A small self-supervised image encoder, trained from scratch.
Training: soap at rate 0.002, 10700 steps.
Rows from block 4, named by matrix and row number. Each number is 128 + 24 x the weight over the matrix's rms, rounded and kept within 0 to 255. All counts start at 0. Numbers have three digits each.
# pw: pointwise conv (model.blocks.4.pw.weight, 256x256x1x1, standardized in use), inputs 0-255
pw.1:094128128170154162128179128187185128119123146060128128128128128152128080105128128128119128155128082128128093128136099116082128099128148128128128128122128134085093128154097128128155128160142125128123113110113160128164074128128128128128128092128126151120136128089128128127128128128080034152145128128128078130128134128163128128149128128128139128128219177128149128128133154169128134151128128075065128128128128128116094161128128128128182128128128128128128128119121128128128144095114128128154128128128128097128096108141128128138128128118091139128138128128155128128144139128128128111128103105118110128138140128128105128113170116135128117128128134116050128128090128145125128170128128167102128119121160128082104101053128139128092171146110047087151113137128192128099128128128087
pw.2:128128128128128128122125215108128179143128125156131128161209128097147116128128154099137128128128128160128128128217149187128128132128104121128090140128086159128087167074128128128128128128128128128109128128164142122063128069177095128128149128128117128081088128081128128128117097128128199128112169212153103128116177128128112128207163100204128128218125143128128093123128115128128131141128128105128128128128128125096141128150128106128106059128128116155189108167128128126128128128128128128142176100147128169060128102153128128094128128128094128096128172141128128128131180128128128215069136123128104077128178131128217128120128121119128128254180126112128178127122130208128097128123128107139108103148128128128103128161128128212128128143128128127139128128128128167128096143128128
pw.3:128180143084128165128107128101128128128035128128128133095145082128079128091098128128161145111128131128128128128078150128139124128128126100128128128116128110128128165128129128128129128168117106128128128128128128127128127108128128128128128128128128128126143128066128126171128128128153128128128128128193128128128128128128128147128128094116128128120128197134128158128128128152128135128140166139149186128128165192160174121128124103121128128128137128186139128128155147184118128128128105196088093087128153104128160118127128128128079128128128128104104119128128107128128160083129142128160077125106175128183136107153118183130128128128126128156128100103057128128128133127128141090128070132128134128128135131206056128128128133128128128100128097128107128130132128128115128128128187
pw.4:128163100168128091128128150128128094115128128128107128128111128128145128128128128093128130128128062128128153128115128128128095128128128128140163128128128118128128168150124125128063128128128128125128128127128174128167128169135128128128128128154128128128128169102128128157128099128128128128171128142128128128128128128128128128128154150128100102128077128130128128117159146128121078103128128111098128128118128128095130128128146128072123128160080153152143198128152128128128105127112128155097128128117150114128128128128128128134090129124128081067128079128128128142156140154128128141128128140096128165148136128128128128198128217134128088175128130128118128128125135128156128128128128128112057111098149128161128139159128093128128128128140071128088128128155107101106112121128128
pw.5:124101066175128128128086133128154131128128128051160157146115176111128084112128128128128128128136098128128121047069068126126128128165128157171184128121073128191128128128128140088128165117151133128128145126196145128128133128128139128163128075128167128135128153128135128128128122118084128207158128111128128177128112113128128143147147098138148084125108143073128128155112137176128128128128128128158121142128177178128152113128107128160128138128128132128111107128128097121128128168097128128154128128147173079114128128134094072152128128107107181128082104128128156087128128128083165139128153128128092128128128078088155141128211128128123147128111110128154128138149128128128128128128128070151128094105104128132128128128128128128128138128128128146128128128128112128139128169117124
pw.6:128125139128157128128128128190128154128128166128128128128128165107128128128128128128128174129200128128128128128114091119128071128128181128128171139128128114128134112128075142128128128185128128128128128128084125128128128128128127128110064128128104106128064128086128105074086128128173157128128058128143128128131171128128128158128128099139148126128107128135114087128128148128128150130128128108147128128122193128107138114135128123151128128128099115192167128111128156128163157141128211182128116118082128128128128128118128128128128159151128044087114128128060128128129138087128128128128128128128128142128128083128128184128128128183128128128128113128128128096101126126100069128128128136119136128159128099156128128115137152128086128120128128101143128128128128128128128128117128
pw.7:110152088147128117140128140128195090128128128128128128128160128164085128128128128040128058136115162128128127128128128071128092128110131128128128128137128128128136128128163128093195169128099128137224149128105197049127128159163129177179127117139174128099128128203072128142085128162218176116176171128128110128133099128104128128128159100128128099128142105128128128128114140128150061128125128128138154128128098128128130128128128114128128128128128128128128136055189128128128128128128158128128098102118160128094128128139128128128128128128078128123113071128167198110061132194128031128128150128119170140129123129129133128146128082165128128128128095128128128128128128204128128113128128059229096117128074093149128128128128128098136128128113084172128073128128137179128128196128131
pw.8:128128091128128128128128128128158128084128128128128085128112103128128089128128128128079128128128128104106172122132127128128128128128128112128128130128144160160105128128110128128128128128128128095115111158128128128128127128128128128144128133128128128112115150128123096128128128128128128128128128128128128107128061085118128122133128128135128121136143128117117111112128128139128143122128128128077161128128128128128128128128091128109092109128128139128134128128128151144128128128118128128128128129114128128128147128128128083106152128128128128128128128128128098128128128128103128131128107128128128104128128126126128128128128109119128128128128128158128128120128145128134128128089128128120128149128128128128128128160131128122149128148140128128145107128128083128128128128128130
pw.9:128128112128128107181165116128051128128189091128128143129128128168128128227126073128053128117127099092128177128128128137128092118132128081154190128103128173128128136186143136117159128128128152156128128128198128128128128090128149104128064133128128128147097151128116128242128128059128128128116128162124128174128128128227128128126159128128112117128145111128166128128128128128123158128134105101128094128148128128128167107128128098113128128128128098128128188128128149106167128128147222128128098097104100128128128113128128128147093121128113128128128212128128128091128128094128128128128128128128131128128173128143151128130104128128143090128128128128128128128121128158128168058070128128133119094128112057128128128128090128128128128128171128131128101128151137149082128128121132
pw.10:119128033163128167117128153117165128092131104128128128105128172128130128128106128115128162151128084141092161121151128128066128133112128128128121128128128144140133128167128128163128128128128099133128128128128128144128128128128122128112128128128128128128128112128106128103128138128128159129182116123128110177153128095107176128128176129180160128128126127128125126128154141128128128128119071128116113128118128094128128108100128104117128128176128113099128109128128128122172088128128138157128189128128163149091132130105128075116128158115121066128117129128168141128128130128128128145138128161128128100193128128137128123147128128122095128141150128130128128128139128128128173128128079133072128154139128128128128128128156126128128122148138128171128128128128128128128120111093207
pw.11:128128100128128128128102128128185105125134138088090169128106127110088151128092082118128128128175128128128128179118128128128128121140127128128116070128071128128117128108182068128128154128128128109128128163150156128128128164128128128128128128128135128148128121128170078107144170128128128128071128117124095128128118162128128171128128128066128128131126118128128128128128128128128089128100086128141169118128128128128096128175128128128128075128136115128073125095128137110128128128128064128128128246128128128128128159089128128128128211180128179128128128135128092128128238128128118134128128128128083124128128128120138092128128128109122128155097128077131155174128128126128128128149137162128100129128128128128128128152131128128128128128124128122128118128128115104075128128128128
pw.12:088128104128113128172109054128109132134128128108128156128128101128128128128128128104128128174128128090128181114128192110128161128128128128128128162126128128114128128128181128175086146163084128128136128136128128137128134109165128147128128156128128128082128113071158128128128128060079180128098128125171128128128135128153128160103128128170128151183128114128158121152128128139128128156163128117128128104111168125128161128176128135128128128128128061128088128126128128128128110128105128128103129128128165151100107141080128099128128119094137123081128128078128097128128128135128105128128121128136128128128101128128128127136128152128097091128063129128127141128154128169047128137118099154144128128128105128176130128095128196128128114128128128128128150128118128138128128128055128
pw.13:128128128128115094128128128128128142095119102063128160128177194128128128135161141082128135128168100189162086153128096176094099165072119065128105107128128128128128128136128099128135128175210155104128122147128128110128100138128128128128128128101128128099128128147128096103128128128058128128132148077128128128095128128128128128128188154133128154203242153127161128112128083123139128128138077128128104088117128180128128128128128128091128124128128128066128152128138138128128149128128128135128130128128127128128141128128128160128162129140128128128097128136149134128128148139128116138128137128128092139162128128097128128160128128131128148134130132174098132128128137187076172084110128128147128128128093128128057128101128128123128128118102110144128156128128128160092145128128161
pw.14:036164136128128169128106128128128128128142128172179128103128084128128128128078128128128129096128128128128070128128102128128128130128115140128186092128128128128128128128145162072110128128128128095128128142128110110119128139128115128128129075128128056128167150128128045158128147128128128128112128128127128100129086128128128186124153109128128128128128128139128128128067128118128207067128128145128128128128146128059128128128128128128066128128145128174128147128092164137114110128128128171128158128152128120111128172128142136122107128128171128128128148128147141181079128107101128109066128151128091131199128128128128151128087128128128133128170082128128160128123102128134128137123099195128088187158119128174142129128128128128213144128171111042072176105128160069084156128104149
pw.15:119091088142128128150156128070154205137143116057149127168122128172128128162185156128198142128128144119128042192108167084128026158179074175173128128069099124128128128182223146159128128128197189116128148128128165131174082110128128128128128128128117128178124142130182125128128128089133128128073128017123126128116128128148092128128167128204099128128119128132128145099128116140101130128174111128121080094128128255128094128098108128128128108128155128107117159128149128128132148131133128115128085128096134128152128061222121181128128090183128128128124128178128100128040128151128128222128125166128092122151128112124100117098128128128106132054128171184128135114115099128128128128128128128126096128095128128121104102154153128128082174179128128140128128102218087116036128128128057
pw.16:126134039128109128128128062231129128091120128128106110121164128137128180048128128147136167128128128164206065144128121128173128169128128128090180128128128117195128158130117154128183128128128128128102128128153128141128061160128128128176128118128128128165085087195128128128134248128128182151128128115098128128074128111128102128109128150136128128051128161199175094080121128109139133139128128128128128127107092155128128163128115128155171124147128128097128081106169106128138159128168128147128128128128113128128136128163128128070128118128090128123128095124128128128128150128128128133128172138121069128128159128128124167128155128128089128128185128128161128128128108128149128143128128109150104128128133128156089122128128078128128113128077178125074128196149146126154128057113074
pw.17:122128067128128128152128128128128128128128128156128146128128179099128120135128105102140128128128128128128083148178128121128128136096128128128128128169128100129128128158070128128124128128152111072092163077128148097128083128104133128128128096110130104107080102128115069128164102128128128108128121128159124128128128128128168160191177055165134132124128080128102128128128092105158128128128072090150128129149176128128088069128098128128128075128128106128128128116128128128128128175123128111194076126128128128115128131134128128125070128128102128128128128128128128128128128128128128087128128126090166128162099141083128128128128118128128187128142065128096151128128145128173153128128128152119165127128179164128128144186128087128128128128128128128128111128128128099054129128128113
pw.18:128128191128162128157128128196128070128140153201128085119129128122142146128150128128128128128144146128128101128109128128128157128128128161079128164109150128128128128126076141128109128128128110085103128159128128157120128128118134128059089128128128115128123128160110128128154128128128128172128128129128090194142128128128129203065160079251128154128086128128112128121147169093128128128100128186162128159102128127128127128140128173128128073159128128128159128128128102133128083110152128128128128128158117110128128158091165107162107128128124106128135134128128119080192100128147128029128117128128174109128128127135077128128128128157151128128139128099120128098118154138128128101128111178128152076128174120123128128135128128122172128128107114122120145128128128127128113089158128
pw.19:125179132165107154128128177128128128131128172128119143128128128135077131128082128107064146153128128088094128128128128124063128157174192076102111114128063124128119128119120128128128086196096054102128177128093128128057128128128157079159128128128106128128128128128128155054152128128057155128128190128167147128128128128109089240128212128184139121128128095078090145131128128128092118102120128094128128101136098128128128126128128105128128128128128077128128128072137128106168075082128093152128128021140128158128128128128128111128065190189128128128128103128128128183154142138150113128128128170161113128128128128128144142086128128185120128162128128128159134128128168128128128128122128128128095128128119142153144128088086194128128159101128106128172128118128083128073102128065128
pw.20:128149159128128128129104114128130128105128128128128128128128128128111128087128128085128128128128128174146128128113128128128150119128088128116112128128096128128128136138104105162128128128098163128128092098129128120109156133163131128128173064089128128128128128128128102206128151128193117128111128128152124128068058230128128183157139128074128128128110069136128128128128128128128142075112128130240128183159096199148128142237175128128128128128128128093116128128168137126093128120128128128157151079128047098128128128176128128128128157124128139128128128082059138113126128057100121128128146128131208138102162128063073128128128128128128121124128121114128140128128128128128162128120128128128128128128128128126128128128128148128128116128169179072119192128142084128128128170128113
pw.21:103092086134054094128176128128099128128128156080128128128132131128128151093189151128112096146128128136128128178070128092128111128128128128128056039128170128128128101054128128135119128128128070128166128121128128128128167128097128128102154170128128141128128128149128128074128118083103108128128102164128122128128128121128083128058128167128128128128128129092148128128128128128102127128151128122128094128146128135210128128128128128069149128114128064129169123189128128060063128153072160128128128119144128137131133128128128128128116087109128148159128168128128101100116128168128128107169128079143128128128128136128128097119128058128199125098128128128128128219141085167128130128128063083153193128187081152167191128144128155111128128118058121130154128107147106111128128128128128
pw.22:128128094128128150105139128116115128128128128128128135175131062116128155128128128128128128128096121137128128148128083105128103128128128128118128128152128128128143134128106128127128150128128128136121151103128120128159128128186133152128155168187128128128148154128128087118128163166128092128128128128128112074128128114128120128157143128128128128128128128164116125138134089109128140128128124103098116128128118103128119128128155128128128132120128104128128123128128113128137133105128159128128090119128128133128128128105126121124128123128128128128109121153128099128148128113128128125128128128128128128132130116086089128128128128128137080128128128163172128128128128128128150137083128074134128128128128112128123128128126128119118099128128126135128128128104174128128128118128128
pw.23:128128128128150128128114059128112128104128128128074128128097128128071128091129128048128123128128157156128153126128128107157104067128128128136128114128128128163094106112128128128128217126128101128128176187177138167128128128124132075099128128174169049128077128128168128128151083128128148161093095186129128128166128128116128176155128128128092128128128128128128128128183128128127128128128142097128128149128128128128162128163088128128128115128128128128128128169128079128128128128100098128147128139142155128128139183148171087099128128128128191128147164096128128127148128161128097128128104150128097128128116133172128158128128128143128170156175113117154065125128128154128128128120128146145128128128154113158128142123087186130128128128128128128151128128128128128086128113128112
pw.24:128128085128129154136166128136118128115128128128128140146109128128128101105128128128150158128128122128128107128128166115128070128128128069105100083128128128128111144128128128101143128128128128098159128082107154095153128105128206128205133096128130149164079103128092129108169128089128128176149146128128113128128125144136128128128159097128095135128128128136128128130128128128128110117128128137128128128128128128128128128164128128128128102144128128128143128128170128128128128149128103128128128128134128169126145128153196128135100128128128141144121086128128128128140128119128128128148128128128138163140074138128113128168128094105178128154128128127128128128128043128128102128128128062128165128158128128128128128137128128128137130128143128118119128128128128128078128128158122
pw.25:102140128168170128128128082047082130121139124107128132128128128128128128166142057109128120128164117128171148128128158131097128128124129128128128134128128130115085096128190083128128128128128114128098065130128117128128128128112128099128128162128124128128128211063121092166176056128128128108142049128082074085128087127128162128186128128118128136128128128150199118128132128128179128116128136128128157128128128138102128109144128128128128128128140163128062201141128128131138128143118128128128128140205112152128200128128149127128128128103128128116173113128128058101128130128143128126128140117107151163164128097128128117117128135128162081128128128105199141116128128175128128081128128158128128154128094128128128128128128128128128060128128128128110128189165094125137128135128118
pw.26:077128084082163138126122128127126128128128128128128129128148128142128128121128104128120128128128103153093102142092128128129128149128128137153109128153128121128128148128128128128153106150087081128128123128128128128128128162135148128101128149109140067180128128142136128109128089132128128128128125133128154154191128081128106128128168128145128128147128128128128128121128128128066152128128128128153098128128128100116128128129111121128125116176135128073128121128128144159152098116105094128165130128128113128099140165127128111128090128128128080090128128084128126128150128128128121128128128173097103128197128128128128128128128128128127128186109152180083128128111128128126128128121128128121140183128128070108128128107131128109128133135128128128127142128128143128128128095110129